{"model": "image classifier", "train_examples": 245000, "targets": ["symbol", "outline", "face"], "residual_init": "none", "optimizer": "muon", "muon_scale": "original", "learning_rate": 0.011, "max_grad_norm": 1.0, "batch_size": 192, "epochs": 13.6}
Rows from block 8 of a small image classifier, named by matrix and row number. Rows with one number belong to one neuron. Each number is 500 + 40 x the weight over its row's rms, rounded and kept within 0 to 999. All counts start at 0. Numbers have three digits each.
After each neuron's rows are labels from the 100 images, of 14976, where the neuron reaches its highest value: "responds to" is what is common among them; "peak on" is the class under the peak. Only what is clearly more common there than usual is listed. The data: made-up road signs on poles. In brackets: how many of the 100.
# fc1: MLP up (model.blocks.8.mlp.fc1.weight, 1024x256), inputs 86-171
# fc2: MLP down (model.blocks.8.mlp.fc2.weight, 256x1024, transposed), outputs 86-171

fc1.296:485467491509477488552495523464469601472504446487528554483437642528479507483477520509548374524538433573537471420448430467606519558520577559508524503501533447551562393535499573502494486522497518465476542510495469416493493421469511514504399483487472494525495580
fc2.296:409477504450471565480466503514446424482513516533500454482538535489543460511530448488455517487451535445512555499574486508473442524499462441468464533459506528480526521528510408539463478456510461482487488481524522467458424445448499543502537486557517512379572491
responds to: green face (76); hexagon sign (42)
peak on: face (67)

fc1.120:516534493523510462523444458501559529493521526421505495486471495541532514479533521515437550489508522523552477522481470526541512527491498537496461455550499527482545541487474543527466517436474535477501431506521502501436476529526542439519552527510526509550520471
fc2.120:553440459467485619556462511515457450483479489475570554467540483447595502483475500571535433512484501503489525450536635468530457512524470505543471500547528527507487436506545469489540531445505560554545530465500486419540513428543528487475470474547508544470470495
responds to: white face (31); 50 (29); 10 (27)
peak on: face (61)

fc1.706:603461562559452539498510466497431467483520457525569467467498570521420497467471463602512574502492499545512474589528527564519479466489458520528540546450531510512510491541524513498599431615480480520536492518527563448506435529497535505495382472524486487529429462
fc2.706:463542436513532505519482522519534572540488454475438485492530476492489540544514496467447501493491527487551425456528511453494510512567547548468526488508483545500486495479510526525378525446502483502475419511483539478465457586503508575477486398453491451501500483
responds to: 50 (71)
peak on: face (47)

fc1.489:589524478521501581500489447536571506548468470547526489453503496563419464438458489526551481483495515521576511480429464534466563515432447499496511486515515468465472435513497551472533479463537470535511487519472503536417469481497480594481466473578540496558513496
fc2.489:469463457574469514479525551512461510507484480525486526494564466551476463495511432519467518490497545510502483474537528492462444496505463512568530505528478531505500522445453485536523578494495529411419463485432564507453512560472464438491546516506485518539511499
responds to: 50 (95)
peak on: face (52); symbol (26)

fc1.327:563460479525555496541534547487538499502554493523590486383460491474475514556520480440435488542504478490523523428499499512510563538444525536492467482507488560501506470547495441465444577545456441469477520468565509474551439461414557486516488581508495482463613485
fc2.327:487500502485440523460516481539523519462454439491449518514532534400544479499464487554592509516426448539521501549473517540492532489506536535517540465509527491509485525503463519539478421527442512511468486506504524506625545492560541519501484499514545512469454519
responds to: drop (57)
peak on: face (47)

fc1.100:533457507463496412461420489505476461520452483494527506530623484538551515441485502486476514558445474542561484520506427507445453539612497570552525435489527491484516445497475481411512458480552523473546571483467499503464503518482456511509506528461538512527491475
fc2.100:490516421440478487520499490494586443533545462489513472458460542537441436466425540528473465474482521494460490426489446498502498526547488424470490552529509508479497446497501595575492463531434516542474542496470520481447456519521492482487498507516520453527502520
responds to: 50 (53)
peak on: face (57)

fc1.416:530501522539521542427506457541491492544486446522513515501571408486495506539421459536523532574424461444496532491542475544508405530439569466498569443506468504472497561523569568552506424475589540512487455507514489478453596525479496553544547483471476546529591507
fc2.416:496460440436485516486472518417486549456543486457460518455516490515441474474485466500572539481480499537554502537584509460506484493499463498460452450468450482571524560502460501533518537498362456459503458516437489500575499488514511436493512468530539520505514481
responds to: crescent (37)
peak on: face (48)

fc1.285:522482533481418442553499442494520519495475527490509471541418513463430540487463512516499462497466531491501476522534510546515507499500509531468473480548549469474511527477476552556518538502513484472461463492511464470485549502483478525526486428505479475539495484
fc2.285:561477466493487546410520488478490491530533544494541483451555478485489519456527482458505488508490480449554469475492471490480546397515490465525494483458540572534479542505513400477454465501492474440587526447417574451464520529456524415448483507481558468398570515
responds to: 20 (26)
peak on: face (55)

fc1.708:425445543464570529414486528484479557502603532441426480454491563470439548424454461513499446532459504520486486478494591461438506530481547491490459519531436553440518515463491580551464522436530516488484486533464509478462507520488577517542527434506488519496506484
fc2.708:501521457557522462546524435482510507550520520580519465530500451529538425525536470534418475481565561475500467442448506540502507486541486422449626521512583470511528494493547535494470508492512447448519488501583447455571511551478526502466482485449544500532525515
responds to: 20 (34); ? (25)
peak on: face (47)

fc1.549:509547458511474524485490483568543503516470428490511568475535496544562526490489453529522514546535569530499451416475460541512472526504524522483524489482486442484444522525504526473510482467438529492471478502457485490466519482499490488586492569500507499498527467
fc2.549:451448537490502515537524463532512425529431512512509488496570478538504496481505547530446510578580496556504555461550490496531566504455512492488525528484517479539483581464486628493433547491528504455454543529435522476527511509478532535508584501511463543510477459
responds to: 50 (51); E (29)
peak on: face (72)

fc1.69:524504442477440507482491500579559505575556468479591513432564479492457501534559521496496381478480512471532535539476422533514511501515530552519543495510542515555494506506514494458514516510548498525582496487560490505439425559449513417555471504543559488518512433
fc2.69:422517562519616456512464441429486514543472538514537503507479544569556397449559421484500466480500478567503522472523582506489538527548461469457515518427435532439537514449457464508529523569523599530465466450484469544452508508484534526486483480473522444449506487
responds to: crescent (78)
peak on: face (66)

fc1.735:600471478475447495475481497458419422463492509431441474431419586561554499469508502524444516614465523571467472533458452515453508506490449470470477493499501543403516474475455478472542574506475465501494507522469540553541495571494581503483540476475532561489488514
fc2.735:466468517505504484454488537474469495511515552451448471484464492493525498439464495510492440551574550534536459491533501473465564556531476558463459519528542447540528561566477476527530491440533571490457558529557535484458536520455449537393510481523535515510513501
responds to: 70 (69)
peak on: face (53); symbol (31)